Weights of a small image classifier: arch resnext, soap at rate 0.0026.
Rows from block 9, named by matrix and row number. Rows with one number belong to one channel. Each number is 128 + 24 x the weight over its row's rms, rounded and kept within 0 to 255. All counts start at 0. Numbers have three digits each. After the name is the row's rms in percent of the matrix's.
# convs1: grouped (8 groups) 3x3 conv (model.blocks.9.convs.1.weight, 256x32x3x3), inputs within the group 0-7, a 3x3 kernel for each
# convs2: expand pointwise conv (model.blocks.9.convs.2.weight, 512x256x1x1, transposed), outputs 0-73
convs1.159 107:175142142112114143118130130145125110194127117084122111153096133128148088127171149137128132144127155151148138114131107121138099153130111134113130109121111099137138117161098113152134129080125177111099173128112092112142
convs1.160 099:137118114103130140144139143101152143134133140102129150125138131137147174096122087151121142125133154113133130115111119157122154139156138107106123090167131152073171109150132147185109128147120125138126136175111157112141
convs1.161 094:126116148118090148137107128158112136117095146143091130126104150087117135208129139120103162141146088153155161152137155155126144109154138162177158144117162120126162122130195108143151121146131123098167140119134165088126
convs1.162 105:080156097132135145154138127162082130116117150102117137137159133092156124098127147127166116149103128133151131109166103086143077138114123163122109109134140159110146104129158093090176148126154129115098126155115119116122
convs1.163 097:142146101127139131076156131093156152119142176090128105127156159144138115121144127128102143178098115172119152131131121096152145090142087141133171151144141129071116107074126133126096161116141106127156122136091121123147
convs1.164 098:117117150163136150098137077131125086147154124123155113084123121131107115175127145159157119116163106125135104118151162123203144140148160116164124159102175106123174130143121141153141133171123127177102106145155148132121
convs1.165 109:143143122139172123170080114160136121148098149172116119130163134115136160078153134140074123124202064125149144137125134107125104138134152138128109147135125091138118106104133151170138111121107138139153108161113161110107
convs1.166 096:098136161084133132122174195146198090130150143142115116107125142094118112155143096129092120105213111104124161099142139155169175194141059156131113159120126156075145097171146138097091112154158138103127106138157152135150
convs1.167 097:100130129144092127125157118123135102117133049105095141089120093136112160173112153131175127136112118120122107116141154117138125139126135110130107141171102175112100126141181122117143122130078151092114160117102150116091
convs1.168 095:136141092120151163146124160118126108140101104106132136132115153089141167153106166142114114046156170131167102136148084169136124135125150125080114146125068131118124150160100110101112123129156151089109115167149165125112
convs1.169 095:104113150121111170135104129171108146131129103101117122159109158115174121144126087153181113167111076115108154134134115146155066143133126138118128109129112125140116150109145149144121104111092130163148158125193137105101
convs1.170 098:108076158096092144124136173092119135135144123133151116127112127127109124131130120154125110180146120094153145102197095124131145170174121119087141105104138085103125107130146112182145134111109135131126093133140116140085
convs1.171 098:102148132127141131138094108141150099147137102125152177123125133089116139133143125150102134122132111131135126123164176145108129180096103116141132134174087151106122154165127145162144146119129109133149163147100126130142
convs1.172 099:132104166115130144150121134131153104153102142145115128110114138108121151132167138205114167163123134140099116079158117120158097117135140097128079114183163112152105126114099096124112148142147162068073142115159142149155
convs1.173 106:113116111136145125142171087109141150140126151117116126125124098159166113124178113120115134148131117112105172144199118185127093066163139095101121151138148084116110108163090085118143126150151118124140138162124080122104
convs1.174 105:102097143143182106119113096131115125127127139137104167081118140142115121152146087169137143106146125142091081101103135145099134141169137140150142180092100125131132133137122157172131139159099139122129142112118115137142
convs1.175 094:123154153112167095140135122115126097169116099147140107102150130103150178134134116136136121120107144133130135099152153140150126135140112120166115147109105127095142111111141153101128173145138085128081125096142113190139
convs1.176 102:099100101161104107086142138146128108100111130160131123130173144123119098115129130155124103113114112097137143151144104065178126115157112132107148109097080134102103136137106139098134163084132134108137124109142094130164
convs1.177 093:135144086105113134129142135095105122105123103097156135133128121141105114123139146169136090118164089136138094129158128129082186118135094140115155103111153152124149093151106143119150117120114133164163143133126138105148
convs1.178 103:141122123064162137109149134119162119101161118153159122142098080140127109118163136134112140161104122171137134106114126119108130149144133149127185127123102118127129102106131133161125161101153136134111145110143131080125
convs1.179 098:112161129095092098162118156160184094119143155098128138165121126146137155107146154105134135153100122148151143079128114104148139129141112111117144114100152130107115151131130151142133074141184089176157136127126118106155
convs1.180 098:140124116142122133128145138135127147093110094133093089126112123109144129169132108110123123113156169099113071164118095167154121114090097169179167114126092132157129107131087129110140111118092106136146152112157144149117
convs1.181 109:126132138111153117125131102122154106100145136116111112127132127152111128160168151118125103135158147155111133154161130110117151120148176171111088154187126120180105156110145167116126142120117101108121132118159136117140
convs1.182 111:137121140171130104094132112104123100131104134117146117141128143112125149116135083071143129130145139149121164119140148130101133132119127124103138126084163095141137118133072167173135090103098154152099137137147137112163
convs1.183 099:075084138111124145144140158093114145143147095131165126140121116169086149136145177093137134123150111110146145134124134130124110080156152123164136131094153141098141123147149148072122113151100134126121141106113124122140
convs1.184 104:112159092128137118114083111114137106116137134104134150165124150117131135131129119100080128117149104116150124123140148120124101106095134122076107132122165111161135116113139163116119083114118130112127191165110106121161
convs1.185 097:161134132157092123124140142105117122149086129106172101133144124149084150073144098155107137114118185118152114112118137152139137083168119123115155129174166174100096101119093132148110122122157113146107142131093115065171
convs1.186 104:156132146150136110133104085144123145148115123138163156134141128141147077116127109118116158132115133129146149146143176146145119106083111164128137148117108114136114107112159122186167131143127130148110100179075098141166
convs1.187 105:100102124129145122157138161081115122130104112167143166114107115151180111121139148116139141145140090140117110126135133148169157065123117166133137162113120147145100116140119144148158141125120110093169114162161121116097
convs1.188 099:176069052117195122114159124108135160162127096149093138093059128141150135090163120132121134130125100097148151115107131137092121157099091129118130128130099149081123127147131130123127160125103120108133135137138123096162
convs1.189 102:136131129098138118138150120109120113143146130200076169123132095177098147130134089096150146158154110146098106091153135107143139172108180133159139167102150111099174129137117131129165154169098132152148143104146107147136
convs1.190 106:172110112117122115111107160143119103108177132113099147156148141119137155104109154108111109128120143115146147086142169126126145124111115141144136168106136152139091118144134122108140136131144161159123111098125117133126
convs1.191 092:181142162135088176124091149131148135116160118092129119134150138088143118126164172140116147098125130199144131117104151104122142106115142159107117143145086151142132096077136138129122111128127105125147094145127140115159
convs1.192 091:172110124148115153137129162139159109126133124142131124118114159157115115132106118102138117110108117130142112059119127092157112102111137162139123137128079125088108154114116126116088091117120147198165087094195107131121
convs1.193 096:143143096129094151174134128109104129121146086165145126111110134120133119133128174160118150143115106106110131131130080165168080088118103061159110098104095143114116117146152128158093115102121153136091132145105141131147
convs1.194 095:140164148139116103094136127136142127091164112123145108161150136110093115143128077146103127131135207124107115155103132130116158155133133068114101130184101143136092130110164143150117108121101128123125135111141110146153
convs1.195 093:117086158089122111108133146142170079089157072154130129120118142128125145112106133139145148081144117182130098125151170139105143111154105081094111115167125136139137138120105110131136116109147089128089154115177153108119
convs1.196 099:124128119153142131096130108111140135102139116116129101114126136136151169113102099147166152092162098137141135095158136112136128135110184168147148088078119158139121121107158103139142140100137139193075127111118079093060
convs1.197 094:090147100131174111156124148139104089109148142147151148118112117141133113148168143128118113102151109136156174141109090090123153084114130149082167130113111112148163099142150145132134124141147135134134122130135091117154
convs1.198 099:151124185138112079122112102159154104130115109153157152126125140107140151120166121083121146104091111138174144153156128112107141176118153166158141137147116087136107099109120119099116099108087134097113172152129129102109
convs1.199 092:123144107126157087119101117170148134127138134152127124088075118155132135121105134129111169107124130139103103140120145119143144148169129156164124062157120102168152128129143115108141166113153132161121124135118133114118
convs1.200 095:132123119142133115111142109088079167100127135101118150107126154114123158127083144104123149105137148153140139134117097149161105130147123148095161159077126140126178118162107089083104169148185099175116141101166159168126
convs1.201 088:127084118127146131177089104173120150131122112116147110187107135100138129138120128118132118116163123137133124092111116127149118116133149117137137136113135099139139080135138113107114158135115139136112102080109095105141
convs1.202 099:147113143127128086123156148135112103100157100084181128128119172092139146101153119139128086152138125104131118126122177110072151156129147098120090132170096114157089133096119142170118114137116123179159100114114169148116
convs1.203 103:119121127147069124117137127127122149113117140118134133131082130121146129112140170098111110118122178102113147140156124142119128148132117151122137074127135170102146162129171131104192160141123134133103106169144117128131
convs1.204 097:133124103116108166156125155093076161093177104141138147104088116153138151126132110141105123130120145120119125140117142149085119173112120139153118154158102126074146111132116122167132099115096110133139165133119155132152
convs1.205 094:129112165157145131129140146123116131124116152116146169133102127125088106088136194111114110130122135127162127119168118133115125101131180129147152063150092198143142169106159113085122150197156144112134118103072121131115
convs1.206 097:111107155133150150147101198175102101139132132140087124126110146107178116111133134112138184121109168108112082119118146128136088125148099122208066156149124109138089142120091106167139155114102131125137139133131137112104
convs1.207 100:110117125146144155111103108146093188125101123110126164127079138142152113122118127179132125110111120108130146124123089106157127117113118135160104119119107145167197144163156073150119123123164142136116148122105139140113
convs1.208 103:137123127089114146097142153142118099097162122112140164170125170149092147120128148112133153138130152183104143103120139139111150139124131125174097107138107127138105141158120136119090135117147100149134068123149156174138
convs1.209 097:127119119110150099128132110133107117125114147163113138114117118151102164113093112177116184120116162108110104124068147116117133147118133150118143097102136134119173135141146093121157124113116140149117126106149117118137
convs1.210 100:153143107174062137121084135153102124126146123123124144117119127126155098113133158149079083146104136145136139154149135119153162133088097130119152131119085109100163124060093090147113119141147146107146149106136163172163
convs1.211 102:134120122135135126139145136154154152066101134151121134119146151166120109136154087116102189154117134080115134103075164153172115089112125180109104082110097085133173142128123122086116132137103152093089176173124169135126
convs1.212 101:117140127136125117144129108116162118195149150139127117100122131099119151139162092064136138191102113165138137145165207190129146101131161106141116150136104137111123126144123111158149141118128110113102162141090153107151
convs1.213 092:114158149090134162100135127136115132106174123148129075096150097096162108103127145189128084098137129141121155187183136128102112151139142126116124124179145144088151122121114105131100139130126144126115171146077119134158
convs1.214 107:158179156126096079137114154137110102085147121110146102105146131127149150134177159113127106154164120122122149133109178115093120164141124101144129129120116120166111134136124129149094123112120115118123109161118128107134
convs1.215 098:110114164117103138165176128123094120140167114164160147158157187149100135128151175145115128099115099139168188148102148153133141116115167105113136135183114157180090072116114115144109143167107103118172114094121148149145
convs1.216 104:135104130100129092163102130120138127120155123108116117122092133121085126104156157141184148151131130096088101125119091131134127137130169126133145146111114135119097138133121170147140130140127111142094143106156143113107
convs1.217 102:106097097127108163111147129115155124137110167156136104089157093122145119108112176139114120108100145133126105081108095157133176144122099130084122112127144132103181126116114134082093169140184127140115166115091138140111
convs1.218 096:120133112090166149081138112116134119120109143093154127102161101092145168104181131150116152131156107119138092126154165105117108133197119193139108090092161137128150157089155100150131138155113123133132117166137125109096
convs1.219 093:111137115133146127114120137134115152105110108110147109076113135135108125149117131132147125158132137110123130098133163130114158154105111158131109112086210155159160142132166125109116171167150144149123166105114161080116
convs1.220 097:164136092090151103105115188082124128169101130106156115138136113136098141187142118164099131163135128123152109153161133121113125153100128124162177123084120144127119157130166155121122114137141133133112131129118067125149
convs1.221 092:110177125145129069124138128191172144122119131125144135087121137099121080088099121121118125150164144090179146171127123115100146130145132156180164111099095109163114168168119128108124115141121134142145169120156168119135
convs1.222 096:137133149134086110140135137147099096153167072133095097132140161149108152165120109084083133125157135170109103117138151156085107107093112114092110131152142128129127151125125108155136068097131128112145089106138097121136
convs1.223 100:147104134122120118150151111146110162104078145093167123139142153126102143126137169101142120115111128119120101150153176105113096096134165118135121105108120133135131158111161137086141147124135170155089119141095119155153
convs1.224 100:119107107130144064096132135131145089110103144097132128148091127150127173122146147126143137114115164170085142120141115177133103120158145151136133141133103137154099137119143154132153130119134152131090124081154160128143
convs1.225 099:138130143119109111144143096149150143134128128124120098146142130115114096111111167098146139144132103107172156123152155113159113111082103152124153141128103100151143143127134124142131112138155127099161093103123164114151
convs1.226 095:108103117169182111139123048128108147112136116165164149170162159153145110084139083144081110146142108131137125184123150139148107135129108135149161148097109127151153126131147111061169138134157119107106112138144114136093
convs1.227 096:126096103115180101152140104153118142101110113111157098179131117120160131128098121141104114129158198153112069116147151083134133135138112120158129109089123114132148158109151088118159093149093157117132126141121115119134
convs1.228 103:122116171135138096166157103138188157134097113142157108156120125117120098170131163130121136111117098098128117146118076154144120136126089110114116144104137133093154120115140148119130128129139124113133095125107140134116
convs1.229 102:110165114132150106142114124141109138164115141120092138147146124119087140114153133087149134121151142090115145146110129151123096123120166142105163152094126130125137142119150085117129125145161147149092143142112140144167
convs1.230 102:105106110134080150132125161132097147120130087117126071144105146077113120134105174190143122157117156119090115098111165079114180127125135151123136157130113135110146174133120175118097149126101155159135079097125129181141
convs1.231 106:122137122106134123127140093156112140137109159111144169108051108101139102145144128120073101095189152089169119148112105134119143122128117103137155122151122185101140127103118138100129133131157148122136114171169083130160
convs1.232 096:095140097101139133126133124188140147115135131147150141163149110105061134146116114127168131134103138110143107133154133106099143157126104144102110127130152125111119123102139149101118106176126123127121135116117121128127
convs1.233 101:120142140134135107110136145108128159116154114156128094162082100140143115182170130135159118097099113137142160155099135132152108125184111162079110186132113154139133108162136132159157120111156153092131125119162139110160
convs1.234 097:120099106141137157138133187164090092136165110138127130108113148113134112157114156118102132148119127135131134138110105148093087150142185150113164132127144152082143152115131172093144150108118170073108106156100122168082
convs1.235 097:102122094149159110105132140134114091122113126122148117091146122121150155145126131127136102114142128096118140144120139144093141142123097154121145126116112115083117123112137122111141133152111130129097158168086175136094
convs1.236 098:141131110152100152141077093142151084084123142119116119159148118156116116149142155173084175120123112177121087128145121142142105166149096138119115125157103138106174197101126130099151122146130126109112106121152146161139
convs1.237 099:140111121129138097124113097127121155113129119094122118097202117126175141120137120145138091121135116129100159109092127085114111137092123122129131108142134143197155111129134150114140162095134090126142142171170123134117
convs1.238 104:124158126095125155156141144114113150126133134133077161112127170126091112150140133120143173099135166076103158151170126090132154103163110147107131171141097096132095132124142134124124155127133093140177153089129128143158
convs1.239 108:117113135118181146099147112158110155100121081140156084160143119117141154155120157155172107203118157146134121137177127098142143104131099119087084115108142177121147102133105155104127155110136178112134116156142135151116
convs1.240 102:084146135144121114109107142145137113123126081126095137174141109161152093127064179118160116129105137134120147137111108136103150105133086120126139103119149110067137153138106131120097115123100198120138103120095108111137
convs1.241 103:154137147163103122136107114095117135120160104123153151145129146110118100120131122113073142117134089123133122116122073145153140079128148122178133163136146136144085142089101124100114127157189118106130107150154133121142
convs1.242 096:103106111138157108137133132164090109118121127139140178099153104162091105124158092126147137129162094107139128142144129137087172130109099156171128143082123121132091176144126098071123148134150154119153156095114133135084
convs1.243 108:109118154085108142095161151152120112120134074178151140109087151100181104160101090120149151141140146102121171103151140144103136137119149106143112114138123116122140110114168110143108104108135107102113142202100107118124
convs1.244 102:109114083151117122156147123099109134156127147185150129117151111102133124107150119127085118059127131081133113122137142129124128108134119102102122100117133129126122100127098145140148086180163118091135144118193073145095
convs1.245 092:160093115156133133124133095149185104071154119144111138152152132105151144100098080099146106088168136133087102115148153123105122173126158156124082092121094107159135122121142118119093138164160160132120124125117132128136
convs2.159 096:079148087170126122119159141137156145098081122118161139156143093110154082105119135127136119099097114151094137108157093102152089163110137146133150164112159109086144122143133117110123125112166146070138153086105104138077128149
convs2.160 101:130116168144140084133121148157155132106164138169149117160103084115129107119180124129121090112145132177122119201127152126123100105135132152122112097156114117069105093112181121135127111105121142101112115126143105166113145161
convs2.161 092:107125172149132119141094151146103116140119167143140139149154146114101124121137146117132173072149143125193146117105123135091149102131077152072120141149196114042124097082133165096153149157111154133129112106099120161178145124
convs2.162 098:130167107145113152099135127133119143120096137177119143156125114122166114128179127116139142133139098132129137117146170152154140084143147137115115167133112142163125146132105133166127131133145147126153167136103120105119140095
convs2.163 096:108168110146166121121161127143123134162124146153122117087140146163143131096093127084092141091096098119129104095123149074145126139160102107144117157145138110101117137179134131132061100169160100115136165133157162147138138103
convs2.164 100:147105162094073163147128123157116132188100089132156151145162065084131151120135131127128130116140143123089121145064128137080124108127157107176139147149141148153173146153154135121088131150083135117157157140132142143093093138
convs2.165 105:136117132140212169114151128135127107147155166151134092142150141127123151123145161136088135173148125117127136127136138139085127139149126130143089102133102130120195112096135105134114096086105129153130141128124138085163117168
convs2.166 101:133149136154102151096112171145145130109138161104155120140140086139131103120176136138114080136109126097148101137156148070119136153129161147109133155093145120115116114115151145113172154162126116115128122140115136116140114147
convs2.167 094:111083118121108107122103092108140148166147140114101118075076111106121104132120148110174119155108114106111117122131132148138102159088130144148144139157128124096138200159097143086150112106114135092144115165134096116111108147
convs2.168 102:125150130132159125140131131153135098089104107134121143107141152081128102114144145166113094122117112116149119115146111144128182139101139148121106130153125117111118120137154087153081095170117148114134138115118067156125132126
convs2.169 098:098143154142144134110133129138141144127127141157108105103112089100138133167120146115124101099139071155116145118153151130119079147140141127091131128129084132171147133132067124160095131082119137140170118181104134097159195082
convs2.170 101:133115149174161174154132130115143136097133094177131142116147145128122126097141091147101154149079108108116107124141122172137161111176151128133126112111162109142134151152134178167107126136135097160104131095099114119147112134
convs2.171 100:093135145104086132092125142157156139123131085137094165157093080163146138181120130144163150087128136121161160183138140133104114145137122141113116123090123135087150145138169112132148128098146135110131126111112112128135146146
convs2.172 100:111128105122164157137124143121124050131171138149145134121123106144094129124136133100100099130143120146124098145117125147123115160128128161176149074075156131128175122140098154092095072106127161159106089104124150099098164134
convs2.173 100:116161107161172104148114156175153089114172131140103118084137094139095121142156132112141132141087153104110122142128087143142087113161091164105117121095128121128136122126114095118066132121120097139099168135140142125060145182
convs2.174 098:126116138086139104118083138120125115141175119157135137139162173100168081148121105198115154132086126137132116122146099156127085153091105116126119108124124137135155185126137153140150137124131154120155128161093126132136111107
convs2.175 102:185126146119088087111138118147103097149121162130080140125103145088114146101144143122098126167124091118099085056105123111136112120137146156108122098113109120115116144150139151136075120157114116130135112117104140125098123154
convs2.176 101:092127138129170115150155148128088141136113123141108139123114115102122113110119133099150130192127127150131140126141135114109160144114114152131142137075142088133090117122132110121132100101125146119148133114093134120127138176
convs2.177 099:133131139137135161112148147133093149134134159087148106154158107108110162147148133116098142146137145199107125146120153107115127153110108106085100136127103163144113093103134117115184153150132126123124149136177140116072121145
convs2.178 099:099140179148123126139127120149141121079137136120104122108159132119136109161148141120113151150124132144120153103097163137150145164143110131170079116083121112134150146107113156089140143128129118145113136138122108104158145148
convs2.179 096:123106132091111124122148074166159108129120139134143137129136093100131090150095137105140091123125131118126111141143164134118118109126147103111128158126130126196087089116128115128137118124145142157141159135107110137154136129
convs2.180 100:145136095131140128119114117124146129144140126142138138157135099092137097169091106151086154112155111155133126134144151125098135120155127133130118132096115101148120068111150159143128117136105152125127112141109122159093076143
convs2.181 099:130128106127125185083155168159143161114125144098120148090153098119136160100141137109101127155123146161136123189074124165130175145087108136129140159139113104128121124147115099167118119113154119100128151096109121161116097112
convs2.182 104:153104137124118161142088125142124116204135048105080142166124172139125173089163134107110169170105139129105142070134154149132107085114146146135157094117154177134088115123138121106071130148093119182144135161144114088114146150
convs2.183 101:160116167124145128131099146062144137119093101122111120110109107124138162172135117087117125114164109133110118151138131101158160122120161108137101141125088152130119101142099173133105105092116135147167101129173125090111141161
convs2.184 101:122148126133134177144144159114131166147125166183136175105117113164150127138147114110164129152129132147126175096133144113144123117131148098122153153124101184142121115126149135101131107074138113115141181111121144118078158192
convs2.185 096:142105123158170124164127146113136093154140109089149138150173115090152124146150148179162150134110130161120133102146128123125122113141155163151114154160125093116104140132113174126141119134156145146092089171121151131096107114
convs2.186 102:108153131069109111091127111173154122091055121177130137084138138144140139108163102166137110135201085130118143144117118105148160132133090150125136132105100129129082145157086118111114167151143106175076124108121143116076152140
convs2.187 100:126119151121144080135075144156095187115167126122158158157106108124108148134155143127097133129107143155155104112140140179082107119111120132120095071152123093124132116119131168158143115095128141097147130181131147086158130139
convs2.188 097:123124146109118105131134115094097161090123142119137155151113121082124134104136148157148109168121150143149125140153110142118103172113126085129143128141107105170125137148121100133104142103114136164171195144140106146128110102
convs2.189 105:130070149171123072097131077146163146151167151143078104149113129116112101123140140157153074150155183109148144131119127101160110126137130110123116167126095124075108146107110174119124115139123151158117098084127125142123128147
convs2.190 099:128144115124118131107107127119143149107146128111120131192117136119167136138122062110135108129152146120084104148141141141074117090147109122113116164079122176121104068154124118112149139126130142181148144065121134137125112120
convs2.191 098:089157125127103156118112100134140140129133090128127122151130084114123179152154149110097138137163101087097153136131123156137122121094149150105192124132124182106070137137141132149114135099104143121117149113147131132124154139
convs2.192 096:113182105149120169124142105108135100126127136109117118119118118131124156148131085127120147151152098103133120136114114151164146136132174126143147104112110131110099108138138151166154122111099126129083149122123098132136111083
convs2.193 103:121114121069149093119099107129100076164120111182092111128101137147145130145171105081162180141111108093106096121121075128125077149128114134141125127069121119124089102133131096123150152139103122158112099112145151087125119130
convs2.194 098:119145143170079148138161171150160099194118161131133118169113130179139142145120182199114122080143131144095151124101126129132129075149146099162110200092129130127099129129090098102105125100151133173148104081119111104111152119
convs2.195 101:154156102097162114103114072143126125193128151122130117178116115129115140151123140165105127142170111114099100185122121120128120132119120111162142157152092114131139174154129145148126133124151141128154144085096099094109113160
convs2.196 104:111157159136163126139112134131164141106115120165108151117139106177110119152084101124122153149113132089170169108098126110119123125172120134134128132142113118131101088111102164089153114133136160114122129101129121137092133146
convs2.197 099:132095170120122152136150126119147117122119105132127107139145103159111153134156121145153101152143097131113107167111129097160127122136148126120141163115065139132088134103105164128126119083173152063159118075098147125143098102
convs2.198 103:082106150146137126104148161103152105122124154146149120111177152179095147149083121134117094084090174095139125121144142131129132114090134144162153105110135147159121075102097131123094130109146144118166194119122142075149135125
convs2.199 098:111130097105144128166149165061151128177092135110112132127122107110157151095133125093092154098108088113130102158129168113114141168156138174130115152098152118138155120169092145117135124168148108142093155144102115161157150130
convs2.200 102:131119134134153151138127140141169106121106130079156156081158139083103137139139187130126131144130150078151145097126119120106155088125121111123166083128102090137118140125114120175131151101139147125122140163118129134087133138
convs2.201 097:080129184143158072112149136129137139128181080126139125163153158138152144162117158083119115096098137136157122157115107125132084115155123145128097132135110088089145149162127127137124160182125143121130161151159115146091130147
convs2.202 102:086122135123101180130094097144102145148142103098109063126122147151124121131145139153107166113148106142144153095083108129102090173138105133095164119088125130114133165123116096098091120143072131135154122118150127103135127130
convs2.203 099:112065131101166118145105132126121135132119124155117110130104129110107117143136111139128135094099108149148135145167105125099177150161146143098104104101130142113114096140110155158118123126145105122138086124124146120146153120
convs2.204 098:144173110114115177112149155097138121139134130112120100161126118129182146137136141162124106146146101111114149141075122163108105140105132168154146097138112134159117092120154136081109152135132140134133176118152117097152105166
convs2.205 100:113118114153142116114132179142129117077126119151119147099116142112113117153090148084134129127157179129181148118183159099110112113107116181101112097106143108129094111117154158102114145131106114114114138156134081163144130114
convs2.206 103:102124134135155145136088125097156066137127122160133143149088130174128118107084092095072130171078081109129104152141080143155152155105119146129176150133125096135108166114119137118109144110141079111122156171145061124122118153
convs2.207 107:110148141151127144153118124111087118129137117105130112135132131151156130126094130101144124121119129140143159079134178114124144141122161159150108123136135082140144103100098140161106158170156142143130149127181118163147150167
convs2.208 092:161109080163106132120097099146120119135170131105109066164128109141136166132131190118127169185131133139109146128090107098132118104087122158132136130136103102118116119138160137125138114133165152116130103131157167152118067127
convs2.209 100:142147110153098126126121138153114140100119183162123107116137113140113145094109161144158113151154079086118144139145109124107132106150130126128163122145132131148137165136136172117195128119132133145119088087153109099136105078
convs2.210 102:166125130134138147171167145112185138124135137140106107140151095110134109130130122137090086148100100147114117098110121176136090153169101115100105116103147138155090138108148110094115123152141110136139118117153130155152152142
convs2.211 097:129104152125094122118196123142121117137140126134129155104147119125143154145155114171134149121144110099119123107137135157123103113145123155126141081140150186110115135145104150116146141110088111096150101104145108130123107071
convs2.212 098:096166162109102166099154169095169104134103151086089136116127125110135093133161098108100134121105113118107109148133133118079108127120140154158123127141127081111136153084136117154066098139143157126134087171140166121144114155
convs2.213 101:107159062114084161140091097132150147094101096139154148156129110122102088082147117159137111115092144145084103105098082119128132159114086147096115127168152122140156097145107112151123099119141151175143127088156171105112146112
convs2.214 097:126125117145155101122150145113128111149113130118178107108170098110141131123146154117135123130156117124137144144127099143134122131158151110163119150127150078148092118120154122120120167151113076127150158135164116147086145170
convs2.215 101:101161096168147137167144124055167107106122140136108122141102110179119120123122133093082074135101118116135144155142121124173114140136159134118095139098105149130158108157145143118117132155139145107143128105112129123126128119
convs2.216 100:153133154135162152126114115127156134085115118137140131081103141128135125140116064123100150124128077141066110126145127113112125150123107178136175107142137173097152135127160137116153115135162146123121166092135126093126139106
convs2.217 095:182174111090126124163164146165149109108104096105122172109150114076096154116134130124149135132159093144158121107165139102096147129128132147134108133129102118173132165164079176073171134149081153131122168144179095133139130158
convs2.218 100:097166122114120102149200116158106177112133131097110139127116126096103126080149119109129102076095119130136155112117139080159114148175137152133118145127123092168107143170132131089078110104107101147157105139123169141090095128
convs2.219 101:160130130155141130098130150118124114132100071126136138095120132090114096149077152098138149116167155135159168088112126133101143134125110119096133145126170111154123108143123187146102135156133122115163071127120148177144107117
convs2.220 109:107145115196131134119093144131110142102137116112148115115120113118123142102139118120137133101115134129109147139157118130128132107144149106096083174115161114116132135128105167114069178117065095148110107159121135128132150127
convs2.221 102:164093155105125126161111146091129132143111087124124152126095171139150149135124141132097092183134143094120147149127162173125100093167133149118182098110115129110141130095120140128113113117109132103158141132081141158153130117
convs2.222 104:141087094099097132092118141130116133128133107097137153186141142136127126139138137135136077150099126161126144123119127137097168123143076103109133121124159125120078214140125080145143133165133119160191114124152100113126106176
convs2.223 100:137104147116135172145125153107142116123134169123111126121133141122199104142134131128098113131132139160125093123133125086103165092110106127105156162095136133087093134113182133132124143096105148181128144141142147100143115117
convs2.224 096:100159094133106164121125080135124109114133119142124145135085171112134129111126131125141159143100127121122126117127116121135113051111125120114114118125160099103128143094150178093156148156133088124184115160137141153170177108
convs2.225 098:096146143150092131126151128110126104111122112175135131108166143129173125138103161116102134127151099132159176142152151150123122127134130124104169133123158147118163155109136103141127167138129130148139159156126083112131130100
convs2.226 103:095151137105090118175094126117164145109134093131157124106138137126118125130114118162151118168127153118102142173102127143169106119110105102138152158123167111146109149145147132126173100123132145133113149145153155080116108158
convs2.227 104:168152136116107137106114145112133137154084126177101096145117136115139129101086139132139116123104149116166099158193144098065118150170168112146131171121165133118128080101120112109113122112082152109124113135126127146119140178
convs2.228 107:120131133118123137103151198132137091089142113151098099121112108153192118089147083082122122155141110142123130108110116132111119136167102095138119154139079117148142104109118112125131115150128130135118132138120135117113097181
convs2.229 103:172140118123112085104130123102147126122152104095114147157148093144131162140127164100151103090122153119121134141147087125120136140108151132133110120131167142155109164181112139100127123117118152156111171135075112109102132146
convs2.230 098:159096112104161109126136153123121176132107139136113115143131130112154084103118140100119119117115123152149135122113147132105152093136130134136130106142115139078142143143100071153087133131100124130136184112195155108114165119
convs2.231 103:130148151107128163170101078136134128084081125135116140094104148129135128171131129152125161156121125123132115132156130131138188150135147140171134101113124139133130182143149126134105105152152125152107154082172140160111105125
convs2.232 105:120161128102143122094133146110160109147143166117095148151124106114129092097166074132117142124093147092138100145138152110144128107121085093152142139119110122147169132110147095138176065115095107120173126145134092164132135093
convs2.233 100:140141154104101111126152134117141138109117137117142112131105160122108145111113112115118133167147128089152108133153102123110115149140102109120080126099123084144162114121144106083140125148171090156121124141117139110111128128
convs2.234 098:168082146073126099136082143143114140131127163111113097119147124118125088126148164136099187089145117195114106150104120198123127090154145126123138156123120133144123109142095098102094159115147141096111108076182136108152128146
convs2.235 101:108159100144103103116168127140132134084115132163156164105128153108121109114124124128179142109113090098126117143153157098089123144134163064152133135135078115146150137134118112139152092111092113179132133122097137154126100127
convs2.236 097:125111158093146108140130116106135122090143144125102128139140133121143120147142085120111148150108046102102101137135126140149115070115057115095127139147147125117139155125105128108171161134106161112115138096149142138145154142
convs2.237 102:155145084122160157134145110124137113109128151144116092145130109148150074136112150153107124070130115164103135072120155107143131152118164098155097135144106149099118126148126125158168120132146088143142090092112095120180133076
convs2.238 101:134100143145119090130148107104149118119093154124152123154142095181114130165141119153128107102169140126142152078140144166140127133111119115140137114113109170042117119113138107124156117146130152097141126168127145123120149171
convs2.239 098:123125093138170111144103106123131084141103137138159075113133169166074158100143140151113108134109158136150129146143136158124148136107124128146160106129114147112147155086125170140140131154151130099153147126122124103151115135
convs2.240 101:146107143105151169117078121191171129161103093145136096156102129130107122116179143131133119158062115141165119117113143099162147108111097109123131163138143116124154120117088098137121122111092108109157116155167098142160129068
convs2.241 094:122154085090170147119140150148143122096100080156149113138110119123092178119138154156130114146116157075146130169136152117116147118126158113127117129117150142115113165116112101118137170149097129122072144125140141086159094140
convs2.242 102:156188099122111151087114155161114157112127134111110144092118095090126120146165108100130106103124153131148151099136195102140105132098137079116141111106126118136106143127102091124094134127152127096134113120120150163121151113
convs2.243 103:125133163183118157151077130133101105125089150154138151125154128135132155089133141167099093109186110141090112100158113126102121143142184177113123109125080154087122114189168136122097115126187100095077134130127119138119138141
convs2.244 096:069178124112158110133120120120126134146109125119111126133100113153147174137100105115149157124136157142128156129144151160164145099149150119090164116073085121111147100121118125117099119144137155123154081113178132160130095148
convs2.245 097:130065119156129135169142147138124111134105134181160127094125086106118146140129102146086119089113119093141131097098141166113132127171123167133116122143121124123100125096159105125199124144120106145109101157119151120130153107